config.yaml
train_examples: 78125
time_shift_ms: 100
hop_length: 160
input: "log_mel"
fused_qkv: true
parallel_block: false
moe: "soft"
drop_path: 0.15
expert_mlp_ratio: 0.5
slots_per_expert: 1
layers: 16
max_steps: 3900
epochs: 3.2
weight_decay: 0.1
adamw_weight_decay_other_params: 0.01
Rows from block 7 of a small sound classifier, named by matrix and row number. Rows with one number within an expert belong to one neuron, the router's apart. Each number is 500 + 40 x the weight over its row's rms, rounded and kept within 0 to 999. All counts start at 0. Numbers have three digits each.
Before each expert's rows are labels from the 100 clips, of 14976, where the router gives the expert most weight on average: "strongest on" is what is common among them; "loudest" is the band of the loudest frequency at the time of the peak. Only what is clearly more common there than usual is listed. The data: single English command words and digits, spoken by a formant synthesiser in many voices.
# router: slot weights (model.blocks.7.mlp.router.weight, 4x192, trained with AdamW), inputs 96-191
# gate: expert gate (model.blocks.7.mlp.gate, 4x96x192), inputs 96-191
# up: expert up (model.blocks.7.mlp.up, 4x96x192), inputs 96-191
# down: expert down (model.blocks.7.mlp.down, 4x192x96, transposed), outputs 96-191

# expert 0
strongest on: /l/; reverberation; voice: low voice; /ɔ/
loudest: 500 to 1000 Hz
router.0:502494536476426486476464553562564533514461502497495568474515537531453499524547498473569423534442475439572477508394551593558461468480483490449585521533595459478487494514478484448500529509473538417526432434483556547533457540455438490496509496530560543504516487474482533555479518577537478490
gate.0:484416542469583529484543521572487514498566486520493486473465513482499521595429607520457505579443517547531561526517476544516470529567506586442451529519538472436550499473467522509473518478483488424504452524450515460553472550434512469566491508535527476540558497514543550469515461512530520479
up.0:487412527517506499528506588499471418431482504493553516498479475533460499492460514514491419501495541561487476519501538466490443525548502495497512464438522541497499477538466539467555511504524483508533507505485563504541495449355510453482480483529522528525511448483560492534585503508543509497
down.0:529423520550466540504514419507470520499518504526531431541506479511509509475451461518447495571532504453522422552468507530452532515487552481479524370502458510520508402495543458490500527563514560469538488571502516517523561436493500509462468488510482522503514495466431496397500457528519476510
gate.1:524528519570525526552543453521489477443459499466490506482392474457520452415419600517506552497480487547484472498566518562481405523533493482473571526546369479494495535568503462470476488551533527534451518500504521429454483493483497477508511491484489526513456583458431489505460492510469487492
up.1:492478470413512510511527441526532481524551515480509493499482557455517509479496554531516440497489577515485508484487566517479518432474492424551480545502481505536488405531549520480533530423478552518497531501509511486442511521467508442596455542522469536518495445507555511534487522534586491480
down.1:461549495528511448415524479486531417508504466553457480490501542473490545479568521428481511433501489523533489524502537492535500492512426405472460518499503504496494464516439531489519503467458474470505492583524462458519429509503533520485541505507521453510483524486490492552411415505520377569
gate.2:439528574505430414488495481495473481522521450555552452557508481535500553542474525547497490407546534473521442474478517455483540387493503442518553442502458434509533535539498527469494475592490524541466483498422539473480524457484529413438460566550564508514494525471556475534513506454512500471
up.2:466442541470477506582531469426525549476521547461462539463492491532503478486481509438517545518498474498534530527481535511474430593527531583448493551509524447516480603517518523499491471427482522518469472492582519457521474544531492542501469452528451499478529488457433499481473518509554489498
down.2:493497499506485496414507562445578587479410517482525444492525463565553450424459530534566572531474524563415572490497550461523642497472535489562493489490498448509539515493493477485488492424576486523496447565547500579533544465511488499562462509510495554443471483540491492539472460497530520512
gate.3:488453407510472522510482459514436405540549604479552584479512476500490509541515571496513541549523462456530555524482532480550429517482461468587477517534503509505484445492474510411507511556570542559487597521521498564490509482579425492466497542498503496443500498467541509491481513546455464499
up.3:507497374534473513539486480494464384517468581485522584503505513506482538521496538512491508549516469499471526554452528483500457521502460433548468503548533487519507482520511466421502503566520545542503555492491491559536491477546461473441546509482525473472521521474528498439481526525450469476
down.3:538485432473488490458511546473519445503503475435463490468509496461484453494453487478498432470478396434517385517504507526552479517494564502429482483439483499502503495459495500498516471461482530513492465469479484519552510488500516505465511503505544512480554585491504510473529493500585484489
gate.4:614479571458485524471517435536529574437475528516458528531514557515492525536512576573553483520421477575558483450539485492582594474547456531510542468517446525611507480514536515464470473530480549521487490462457502474549492483515537499520464482488452463490469429467471492472505413496436494554
up.4:470536457402470488567519538502507504463494458502487491429469468453478465412503482527484548433601445480383527517564555531501487503535501565509508486428504512540516548544510550535500510476509473441550472505514464488509493454461530484490542464458524476476505525555537609492429557495521558522
down.4:455473484443495431438493478519548533500520519505532536436465431536555411494415505537538556430416581539537475465517470510493551526506523501493485451478466500464473537494519508484500539488525430442492501481463559454473537545512519437485510539508469516541542578508535493471527476499519617381
gate.5:527533523496510518480524552476527446489513481425498451491497520513484512524521575525550540540589521478488500569459497520494553545535501414454467589429557486483492512558522495570462438506461577562437480434515449457513525538423473526487481492466505444467517586525512436508539446535447480511
up.5:590526496432467550519512568517511392430508516448507488449531495503521500516518514553543479536630507494526504592478477510456534538482456431415507528454499478535484534531512506572472462465460535503385517464532501496509543538407420524486546488472527428469477582511516427513458483571458465520
down.5:560435487509489564431510450479572437496523495428516500472480509472478425520504413482523575453510554532434449502525484502532487513533498428569497495534469505544496602491482500494502482443443483452494452435514614482486508497495518518401533496499490459550428539476536484506470528523451569455
gate.6:438515448500528564504495458469531531494589517560505477405452465467575528485483465501441536535506533539534562502572501427518513504505560477543481461484558544534417519497435470480442519453445520510473510514494471482434539439502513493527441454480536490430566503558505501558475487485471498556
up.6:549581483491569538498574484480509495595467414479531477476500567515481520480471572487494484443468505494521537533506516554502510477465502444516423586446541479491533444535527602552468487517496504534551544581487491439533508507500500458500462509497467443471532447481508432499576504466529472494
down.6:587526523472511524512479477484478526483504471487448424531488537567497520555501486479491569501503516544522422418544508469443518469542468564580529482431542492481524421406511538462497491516547468474513485482488532472502507556552499450517532476508497545475477513478476498438598508482447523498
gate.7:455443546494470525480557489484493504442498460521540596547493407497510468543535480476591533533463452520544504465529494484444510566517565488519467475458497517602487532435521524514507478418514567491549542465540510515566543527551494515486497589503464489448547483462481410547537528508422540502
up.7:571542518539440464492444562456443513496530439450538500555524461530484450418482477511530573458552565450452580456482507486437498531561503563554518478543507542472506431510512477576594480471507554535494513530409515523500513522519529486496495477411431494534513494547453518525494465527572498465
down.7:476547551478461467499473539467464575481451451541466531488500457517436494539517492535527548435453447454571611502520520553507485514470523454593470536527429487495468400501550510524502562481477500475518488487515438517424544501466530466527464517495493546498537494472537514439474441539472557531
gate.8:533538476475503510491489487477435529430532477545501440548520506463504559515460447518512551455450455524488443522489433497480452519529455491524488550627509515415578431521507450556514458527484500602515480519511508470482424470472509515488444563495480520458513436508439509522437522515486511447
up.8:525542422445517499532518552528430514497475519487473527481552522443471511526537481538498514462442521520481479535473420531480467475513480486480546501641500601498574471486498482555500501467521449567485440544484527469531433486488576501479492536517459509500565458515469509508569495510474509469
down.8:592477497521470468472451480506581486495514414585479436490500484514484457557507642416506565555506492488508540509523533448484500504450479494445508439474545461517506543479468535534519499464466484492495430459537450477526481543491444514464492495507488500471587516489491526488484508466534538480
gate.9:475475493489508531475485483477525494446497473476499550528505470496459485552528541570551484469533434526529473485503526492482521569487564462507475512407492449447482435487488510490502559478503582540502400478452516511413545400570470542582448551538469530537501521486492477562451461505413534415
up.9:443487542519473459521418494507430428492459483553461468474524486466498520519551539472534517554492464557525513488515566525406508429486541553527533498420412520500462509430521485513451517617453544490431504495540489478632482461529589536530529535502477517541510550507480501478450509576487534508
down.9:506551464542555520511488449534437405487515526517496578494479461543489565482500526518606513533532555503531491462542486456489611476502545510504542485526541514505494488498577499485463549572531530528466481470482485479507536504491515448498490528512529487522443465498592529474530462530456537453
gate.10:461487524517516463471448616479522450490484494454510480488527533496467479503526522463474538501563471536505491471409451591489456536491527532507526523514478474513462540529467466513432528437452533531561467583496490497502504496558473505541507484421463516486514532484457491533498528528419447523
up.10:528509578557491481553506519522499554433521427494502460547415525482480491458419533508524559489488479503533482516574501441503537553468426467532510421491515530531474485484501509559496481529473414462426511528516476475516497569567538497408418457546559464551528484538500464375443509458435483495
down.10:473515499486543504418556521491461505493405554545517488509541474469502519542491509586501575483543431496499485552507464478414509480525429501459535472440540439531482493527604512444489454599569477513482451379500384467520526513474497519477499496473480538547527527499464570505513445473503399479
gate.11:495485517529504519484540418534560492546555547474494587468504511463557487491466445480489518510543500525502508512487498596519483482536495484479515533554390509510497467527466534524473502495519575500543496533520555512434600466444521529526458518570474458469457463541482442495543538480511529465
up.11:513479562459455506504561428489539531506556580485522505498522505553476384600505487463517550483505482464473488465480503511502518544499454546528522566468450464548522404518503454438518494431523480539538524465536557489515498454451562540552485501528506427510536487541501496528559467501456551528
down.11:428511519521524484539491528475516443509517470505459524517527576488420430445483445473483618502422501538485468441462426486490464505451548461474502507527516461511532473456530492487477529454508522521492534540483506468546493490517500406467479457516471474429568500428418465474517541416543478495
gate.12:479486546509536524407519502521530454452490462512510561469520485473492511549553536475482388508483491513475491487473456499485526536494592531478480466491512476466551606535416511537430515487493469482519459546526553468519487604440568515512422464561529506457493467514539517457454455507551483481
up.12:514402550540467469521522506489451470487553605477483397538533459513527513421474528554501535506504520540502499454586476511542484465473514436468510538532529500539479545471532473469467437533476525440509533521494459456457486491482450564460499584444470587508531535510464495495523531481436535491
down.12:485466464506508514384494562476486499503421463505498476515498544476604585480532448533478511542433560523504568537504482493548457513545518533558539477528483483508515594476494477501478481497427506517516496421516460466509524565492544466504540531493474530501491447561537468522510508515493468543
gate.13:512618498430514505485491502474441483503501497493456517542576447450552507487496498527527442463603484539503429487550532487445497501480502528466513481454472538532479462409521481511492519515550487447533493464552523510474452529482581540441499483502491528538483516478556557562501509536515551529
up.13:523515595471493516485478494510515510564479446474515439571473484460478594501467464484414524427437476546475433514464509477527442549498520495475504555445540451485510517555479562454501485466432446511519475419474523497524492439501488463523439473471421517491457569479546547490499488514489473518
down.13:513539443534497425490532516473489488525504475456513484460504518456484589401513398514436484530517553463548387543476425486490434470531509539465459502467481489528517408492458466506516526507502546471483536574521454524497478497485510484453478515509455501537473457579432458464387457562557538537

# expert 1
strongest on: /ɑ/; reverberation; voice: child-like voice; /t/
loudest: 500 to 1000 Hz; 1000 to 2000 Hz
router.1:536533464520508512462496526559455543448521538474576548512540518538524559484458478566575518493493453525422503594499388487515573507562519527424436470457480444487462518477535453447480461443536474556465494510531479470538526482405444498456463513466490479517542452525491535529495485455534456488
gate.0:507530506511524480524499532506421658438494501530500565432513504540502526573526561526525523561512493484520559454518454488537513533507467539503484468489581498474478494456453495442512486458524487490531470494536520515520527570549526502457498521469527486487516449503481459489526460500476469474
up.0:512487554431471517456557523529565428485571514492532461531402518513510467467488461454511432423511483538511503478496513552493497458506457445474518524528344518497498478471488557503453476520469506497523536510480486556514458419483464480562472475550499491474521521512562496503477511502554522473
down.0:432508525510492498570453517524454415488463532539510500550476509460429531530440516583530482470446415439526532484547489481466399505484495469500507526504521465524512425568494522477469501502474480420542502519490541481480465465498513492481453586504490509496477507499477512477464492419571528496
gate.1:530476515463458491484469546562503426489532527485455523517473494534508558550520513501517613501548513566484424422562509510474463523491467494481601483556436517507494465532468515534449525489528509508493461468428525412548485523485530457550503502531431554542451519530517516453609582476501473514
up.1:506512458447535575491537502509431471437549462509579428413528460510540493484538509484484479493451402496489561541434551517444576540454557531517483482476493470460470476502497557513558466532531475494472526475562516514506540467423482547528531484522532505519557524468480482532500487533505508505
down.1:506472479460572463541488521481485556500451428542521528496495521461434453491507431477461475534515468549542553427513468469510373533517499391576526521499466517469491445474563500512470550495474503455501573508493551507429493514490490417428479458470419541396479523491497479477466527523530452468
gate.2:518476492479449507522486497436476502461467467500504534527468566544508562535547391530533544497520508534452450521494446527539503506537474462469466423535500502433511525564535478536542486495540485548483504460487516543485476447530485462520588509532498506544527457519459482448515500501521502485
up.2:536501490545397466484563501509564497464471476494441534488517479472520466540493555538523519500512498493491554420492441497485460515429496521505507526480474489534482466394442569546469457467533485446536557508537507544500500506466577529482492502487534438533582553504484487564460522558514471572
down.2:491556525497548507568472461446520515507561587506491488501536518484429455508462555561570588516546503583432510537514511442444459507553533487513585549553468518583503542472555510482458497543476546528461510515504545474514440403500510566569471487523519498530525466520570492441504504523429488462
gate.3:496504435490503432504408436462505523463481411503451533560448523486478495494501590475510526527538449519507512545528509580458434487547459463538565530493550473528576490562502505509514519420504432534472466525553515498547481461497522504544466515498534529485485512534583574547525492544520579529
up.3:451497511531528480499477471600453580590535477499480559508469547555510508480453571517520463491509475449464575555504442536548525360526464507528545536522451466456543446436452521454480494482536501567510514570557479446485437453554503510476453485484464487522504503479480476472465581468532439440
down.3:507474507453496498472457451451535497493502502506408450436558513499526494442480452505535574479507485505531539514538472498439586497544597540496531481483538497495471456507458442545501497476501495421449495469517529497530550505498434501530447480494543524465440524500487478508502509456403462540
gate.4:490488602430543501514460449434536434530457547537495477541467467430482542540470532447554440512525526566511455428457496462476480424576425575494507453534554578539496555505483452515533562475528472449452512524458492469534480501501591508504530514452498486582473538536490525457440504451499513489
up.4:517562427521457495439566505530453518437452474504537484531494475494514512424473458542499492458495544549466504520510553534553445540432559513473547435466495596577482439498468496472504482541492541477425518559422521514460479497505531559497528521480509515494494505441479479520497509415514476449
down.4:481485519490554437603507503498485420501525518469510493450473559520520532502511508536470483458547490522538529503519476589427563458541541467533461493514484497537488467545532513511454537535489463545479529456440447481440556504533489435573548494494503503458471515524637542503453478523506535511
gate.5:590527515547511550484509496369539443523473507467566427538464437562439528473447489495524408517481481553520474570442448489446529479529475511516513530545426453529477514490464455460550522512498542496502503490498507507532495530581533467489500555539446514511548450540484436496419530512483489529
up.5:473484520514518551481490457519532558493530548479488499499445482485502452534559498488484508531503474427507510556504489527519528512437491434533489562477525553466520517594527439512510506477535598542505558453451474497435608475446464483469499492553492501496457457597468471466414505490528449485
down.5:505527476499504507505465549503517618481481505493451547507478498505541504490563504386461511562559462563462473525488486477572475454493498521521482503499544492541496523491511529498482489429541493509521499528491488567490510542520486475499478480533468475457484504471505422477507533435502430487
gate.6:509477539457560543456445592481539473536494486451474446477524585518486430471521445507523548473426513533493524522521522417540442552476477492511502419467583505517551440472479526538449421506549464495475466500504513501482565494474485489554430447509522513488486464541510542498571540445527483542
up.6:465445479511559480453501576507535456550536469503526490501558501524465473503592523566494521451456507419525540546524503458621488546452512508410513445517555600511506483534542531532506495505527478519497514490425526517497587500545468494467471502511568508521443468510482558562510499475540478470
down.6:487472569511532437522510484524563492483491521501499490515478568550586411501435534456500449538494446427368597550487453470447499512550466445590547492469468509485512519470458470511522538471524514564483515428508485505489551422503472516543437549472515470436467480492498512440451513468520471529
gate.7:515455516434489480529537508488493530407517523538466526505533496478494442423508503517575476538387570541501537483511573385457484466530543480492454493509436377463536502473466479480554501479488410551536491497483460504478535523557503553494518548487484569486552585519504491495470484546485529451
up.7:431499524458505507484508490567516507475518409505485417558558469484489481525512517515553448526473520447509533585578536478371464451528614454438485462547506569497575466434441532481485438559562473512476483418488455509434491510463470483445466499467479564451497539452517536529436538461475525526
down.7:510469500497434463508457483538521546499454515482534547597472562452501455494459461476630454432551592542467510466479504456494494496499415471498496431514470485521460522534567509518512434562500536470510588475505441518520544485499524497452509541518460494515496511484472461539472495576508509497
gate.8:527440495395493511491443452474587566490486508427486404503439503516502462552481572499487530447501478526544484492444502434479511462487519568542506477511514503513498563461531521475437475465552530468543521491444473468538489537512476473507473477540466498536562520529488496452556526520451505518
up.8:424473494563473471486501541455471519513581498501518576511421531475506522488446536497562496591509529605473535521491497484480466545491458445487419510549522498524518529528523489517482446526590454481454469521567516496529475565440474470468526517518447458486511496516510524452555553560558479487
down.8:472491553528483509435562489515474515497581458490550466524518488510496608486436499510573518529484445507483472500462547431500515491532503558426514515508546515517504511496501508474454510568460514536470513465498482480493481492511522573489547471505488464501574485593509509542484499512511454502
gate.9:605582418522551534494528512448436444493452540488483531389526527501523411504538491503530497562510517553503486538519483529561537532441519530471388505512529489477503446428500513527536518511548477415554415473524469477536471489530459449527479533532520500427524554513520488493521531511493485491
up.9:553497472559477501476508572503527533456509485480508533518399485507472451498570460535413403527478503541530471565514531534541468488499506460473474474396530553513533506433548471479489505562481459435458449468512501407522552481416466471460513461553587492432483525479480502531421613494498496443
down.9:513512533472464479524474475511540473516594481566587492479499460462512514459545516470525504537500616492489479480536458522543487482512554483501543472485462555485522525414540483494491450508514497503507522461481506488486468497505406480481486475470539677478561466515556568451494479465494428483
gate.10:546533480467508506575512478564533480469570534502504559487514469524500474499565486491510561455509481575488458540554509561458532471472418529521503536535454483502469473570458484507585484518518491480603537479525508518465482524552585464466422448423490463477415524522587490428465515458505516476
up.10:440442578560472487528542460463482477461509470518515484474516511520483573446503416470439474483505594527412471540453468481575538524540441468497498459521438558562525512547513471449475489490446498464375581508484505531547476536519497459437553468547526478492521512475476593540441496515497483515
down.10:507460484456448536507486527543506528492459492515515428609492457465463473538470497460386486549524525420518503571506419499409489521528530471531514513488503490466509563447504499502488531514453511512431461512483433466508465536522490520495486537485501502412595495471505554433500427489550573421
gate.11:511524568518476476595532487478534551480521492515505520456491499529435471470414518469499511466500534538515507465473577518502513528482491437515429564561528462470423507452522539484535486500461502487501521378547546508540435469491486437539479451503475449544432521520527474519587473452490525483
up.11:535504526513524489518461554469524514555513464514533524520523563502476447496480434445454478517483492454431492470345590462536541408414506541544491529526453482479560457449505430518479512536505602487407490528484495480472491453461513515492499467513472476535443482559476444508601489501500559485
down.11:520462562488497535527506496514509558511520476482496545512540462465478531451490467409538588551482571579573502526502482583425428494425501465502430443602437553487489475574540514503509478452453511552480461485502431441508451550485496462471503504506564447505554519510554507426476537422533463517
gate.12:465489445521487506532461516484503560451510498464505521468500499462567558526554415567476579425465510550545507527505410482467450549542455489470502471546595540528487516525505410508464471476505540492490532568463452477537429544462474512459527470519458478476529554538477579491478513482451497466
up.12:476408523523512533494448518477473479451473452549602460450545511505571467520424560585459471454533480526532501495514468480451434423492477467468456483467550453558509523543555473466516556555524560476448502538503485514514454539538563524504532512514525489433530531482479514496452514556525530569
down.12:588523505510486456529484440549497547475491494539488506507487502481500458556598487545425449518449486552560489465540462529503506490517549459442531477508458544451499524518489495515511513594549513526487578477460571440526471515517511565570505535504504527467403563490365564447483476465520536503
gate.13:447503535511475474524577507511468513442444471479514510566455420490427497508519496459451514488492424465524492493430547478519498444451452515477542551504456479489479521452508468531443542509527479491483537519495458527503497441465484537506513444489517490531514519525445507596548489444595542516
up.13:500448497458525492527549509515530535481552506513539532511511493489574503510553523599443572503499534479518567495511508467454474509482562440569511539498519417542464452481470497466541477523552441471505526470495543509456525519524447556489515541519484461519541555364542479479499490488480539424
down.13:497456525572475461488537497548484560482584538499463500446506441573580469576459489554520491468544483545480542508524526416444484490481473572552455363435490477521498541497426502469536513502494534528502461503488509437527459532517513456529522437500541574521438506452517530466511492540501436518

# expert 2
strongest on: voice: deep voice; /ɝ/; quiet level; muffled (low-pass)
loudest: 250 to 500 Hz
router.2:485494488550491431586520500509507457411532541484503507525514477571545467480474443457483529418482476435412435504530468463546497468513478546517568501562533521522544478492518524445512485516475495473496536514522579490530450615569452541465484496486443564508426518493441445505458407497549548478
gate.0:535546553414539446534507503571501493479491528539548546492428493445570470491439454542470509478454491530607517468478437532480496524533547544488522577519446502565502481444533523465449568450486488533492466484547489501536562478515503473490519529404512547531499573533531478472520493495500487405
up.0:547565562406538506572461492474522478465506464532511468371451497522462448512413509509479530468519511503550480555485493528494439462588538545482518599509492541497491483483450527478488473489459549502498546509554509528529589544534515526552525536441432480548468471541471533451452579507528533545
down.0:511439466496485452478493491499503468496468497443493511496450613525488469531530469425514430450515506554435479521485478525518476522441444560552459544469549505488481423564416488502501464472559479550459480430496515461506561502501493478487487517495492514466458484463462538503493489451394576498
gate.1:482449525511527460477465455485502449570510526448531453454560470521507451480515536504531494448510511502513448538541478555548461536503484561463495507453401523498480543540498555535504523513540496518458466548533528506612533471487487521422457491449521565553432450522433517517484508478477469484
up.1:488504494512534420541459515492504483556466484479587471476562470527478510496448555417486495504576523465536515507567486574464483485483471571498496543480476507514467461476512472584426476532535487514487525449505462519638512512532444496443509485457517460554456431572515529473462511447471486481
down.1:514543536532498573552560475486536503501474545578407499488456428522468551507505486385494506544502571450462550461496561499447475506509507502542506578514482493492513445491570491462468555463514492502522509545506580490495508535509503497486433535519519493493464503490542495536495454549477573546
gate.2:513451605569463469494486463506498542574495468458492532462516549490557519531442535482514590457483552504574518443442461496518469559480484538593544554522464531478510469444527488499503495525504516520444519561571501525507495480435535518481516481519519478547507564439438565502519540577489465514
up.2:497551467515486469540478560474531553534444489489519519420501495534488489507485466470532550483467490548464468547482524440528523548452495489466454594466420526497516533541498526499451463466487475479483486540543544472470513486532481468541544565462460531407435493508480566473545478417419522488
down.2:432464518507519495505531500524553469507511491545520494500485451483501481445523514555440536520521474527449495476509513472567486489528457538544440553512531459488495534496538539525483524445530462562463384548516458495466532555520469508494526528486558541485449470511504547428506508508550517431
gate.3:589452520493553528528509599539527527525497566460498471474470473485538454490484504536526385486541477536489475455504465551489499521503482525481437573453539444565542502521530510529465495589435490444478518592494451466427559522482515497529440467473493524500546523551438493528513505469504508497
up.3:511527584489501473499461502459536463491484470503494463552488539492453543501471472488520576517478520484324463455536498510528437495497471481479548500525475508461476514504505490492440393520532476514509512480415566559583496466549473485502502493425550529516457480484469486523442531550443531481
down.3:439448548537516499463512520516551458482568538547546457540535543497438523466477497478550498455447497453538462469457485499420587532492403582484485436469569514504494463541555499517502459510506513538526474555485394481523479475518503465530483521514475520499514471473490560452501485433531442522
gate.4:420462497395522472472453531463446497528484494509478534521524517487483528535474503510452492491491469433541506575531543542551577440462533538507472483432504533527595514513506539524539526511491513567534561556411486482489510559516523563456577453572603536509466496495473399484459491549493487533
up.4:400469494474532471472454479502542508594558435530514513483475495484475537492530565558511572424501392447508468536533546537471530496533575550479572569446485484455516492525521456494498511538456464493548500534462527503538524570540546514487512488493525507487504530515515496385523457548481483432
down.4:531548470504533433440470528422584387477583484507500500499522525485503461511452549569460438550458500397413506510484511498536568495503495585485542491544446470472482480534528485492519457524462554447525499478508415485512451433520542510434523520509473502484558474427451473537587545524501420533
gate.5:600508469443490506488424547463535503523479554492504486446463547551445433460476490455463525529497442488519472584500437480537492462524500539498477519421513480475464503509491462535496537470467492492534424564457494493509522420502470495462504469427501523486476460573515454412519565480536500462
up.5:391448573504542506578574453535463497576490570499470524498471492471514536470514475505492455461488549481476508417504541502546536476517532514503494514520451476532538474456494593416483476490514488535483552452554556480509436551530547471478534488494543476474540515555569477573569490550465510516
down.5:541576487511521507462490489498517440503538510556500478516496529520543458537567463483483555543500477470551474495476481473450497507489499495518507497518490458508494475509620507497487531471559516506483531435514437499530496535522512543579539497504506516493443460487517458469493502536516459473
gate.6:575526574519564510494490518500492493514531504512499521494484492512535529465536473494536502487472431506534439500478535496544559497537502597521441452472510544460494556518490482470490574445465442499439464497512511486540471447365516473539528502459595547514502551450509533489502509489532531550
up.6:494532502466518470560499512447590548493431511462495487448477566496450533568439481485528464447514495497577516558495437514513475546521458428471486564563513557458516520562538462483572532513406496536468532440475493481462519542437462542549525464443494528489437462520436509497447510511525544552
down.6:483455493498453568576468541475398489482522514470555444513535457451459545548493467459548491556487519520423431504513555521475558486481504454495558447566521480502460498469412477494507481399626545529507515542483493436489445509517501461476523522518445455534416468470465516443493432539467474562
gate.7:518468517517530512475530345473501553485452483501508533546473425517511449480524470449480483480478535485480515522560488441505512527521508483452519551546441470484411482437532510498530494534505554477524566523540507523478534439533534463468469479566466469483533444484524450511431451517533510491
up.7:421503458472501474474508565604426458524538541548524492442514459477514468527491501590533581473431561480532482488520502571478515514480502403523531560463570512505533513496486550518489543453470421484516487500512564494518423577499479512544535537426526483532537455559475523531484399470499466523
down.7:509466515529483570482490557500509522502424488528438556530453476499430550495500500494577393534556471521534440567525491538613511503497411381427465451489555481576483420542526502514538486542473493496486549506507519452480470454497533450492482494495453556481424554569542523557490550462451585495
gate.8:460532445521532530470450517554521467509472545525514483569529485498510510536515605508554477452434523501601521541502461484474508504461474412499480471533410548462567501484527562454499487494500465574494491506549438541531494466470438466521413532547485483518486468456494468503456515489522493525
up.8:506461480581461533450516463492496532479555565518533514550498485534482489532511486516530387519528527508486514517454508461414505467494514476518527476491453517497504513507559524468453500571504501498473557506504482541525479500557498569418527462499502477491529448449469426579513636469474502531
down.8:431526477480468496535536463503534606503480491491434438491550393511487425470600503524492479468536554433538488469492525484610464517480533436538505508455526509503512430493547462481511509523570491546495453499496597452518547450513461415588513458503531560446538516500618490451493469558535510499
gate.9:506485491483549536481430481521515531507447551470489538480457500525481442464475462486549468495390482547487491463482541545492507536476534524505503509456452502501528517576534528499552467456532460520539480411476438491527535522556610515427494510505463459492581516510505438474551473478424423519
up.9:488502524487470511533529515450514512489494468525483484475513536447532545550528504517436589555568536488560479527508447469505462487520539479495517479546554525524498488385561491513502523532506556484448504521487566491444492412451408535564479525521558473542435489491519543552497556512507564459
down.9:556582479520478503431509472494508447493497487556521505530509404539576455489511519477549574451537536400506505523513500493486484501498507438557487560524602498492517469508496472506511480508446532498491534447525516439501479574521448487578495533509584516450461490489454497554462511516547418458
gate.10:579503551574464534455455543442507486472524484503480484544479539495486508489516595494525477544494536505498532435460524422462504435581548513473540514391464492444472517500477486484481460531463547486582515536542519518560541542454488492547482477578530478534524485531500502455521513530528499481
up.10:470492438506467496512466542490490555544583422511507491535510502520442459441507551461502513458505540475474518419462499496489523561541451540436479521529489490543478564535481462530499511471563531598558527517503475483507585547413512496491512489498498448518453479458516495574410468414507532472
down.10:433540492536486513433526572507488546519449473458472469460553524550516548503480540456458438544486519518500415458511452496462498501513504594504484510498605521573474599508535493495497458512459481491502502432516577458496532487475509492524496465508551546503598540541503448474508471517591479501
gate.11:517405487477547488546515407414460503556544632506494566513571515493502503460535541519422507549527508515554502478382521409481526532506520464543539467537428548462544492563531510547481469483486468529472461490503483509534538533522492479553426464464532488507533491505609471490519455526528517465
up.11:526517442396505519485459456520495538480488539466470546431460494490545504491527495449433536473548543457410479477540501511490464613479464575486520427475475531482560542487451484475553473510479467499466530531442525469522610549458477587612516489516574517523538506426482541535458502481441457482
down.11:463490558441483443501540500518457463508515474517504524451446491502421515527578513439545445506502513548385555521541515547516497534546494437497543454449477509486496489519500501513512497464540468559490554489509490555516476507487507581431475461525471505482468474547582469436459491546484543515
gate.12:486504471506502491529526529484506576533479492519511470531545480464499510459521519488489531434585479514560480452480519552539518606560449454460463452498541480472446497537447466534454506497523493535513600481438540493544554505400531486481482496461455483504521492524518490517449462544509477552
up.12:453472456500477529534498487473553509540458478490545512542523497508500502542536457513452405478522540448503514571528416508517520512559464457477445545475502531565515537543440549530545487446552559578528527522466522516490440470478517481464568521451507590504485484449537509474491393515527441533
down.12:479462494539521499474458502543600544499564501498518513549579472513538502411584472570423459507543582552446534445430480468595450510500459417507548472519412520570491552473473496484513508474483535497502533548516462492484511475511509468546483472504544437524420486477568496490429521469554458532
gate.13:549566474585504540499513496431535553507506539519517532464472510467451541395524525549470525484440478474571516571518488516544458508485518462572441427480454526476525499502584445520408595503495487500472461477483517483523532526453542478523442473451484463523474457466473552514529505533439528521
up.13:520549486499546463459489615525484556462516415433582522463489483499551543596466508491502472464503513510564542476438513466439581540536559518487500482508465379513440492517475524459508425454534542476465505550455447489470476486454499525481537534556540503498513544489474519531501570491543444529
down.13:538505472459466508439535505484496444491473498564453487509474512486502489472573512536531640601536506527532519498494476512471513534561544456541527454568514541506493500487525507482490505418530536531511444487498471534509455442500498503464508537469492517501517533494438472463484536488576461503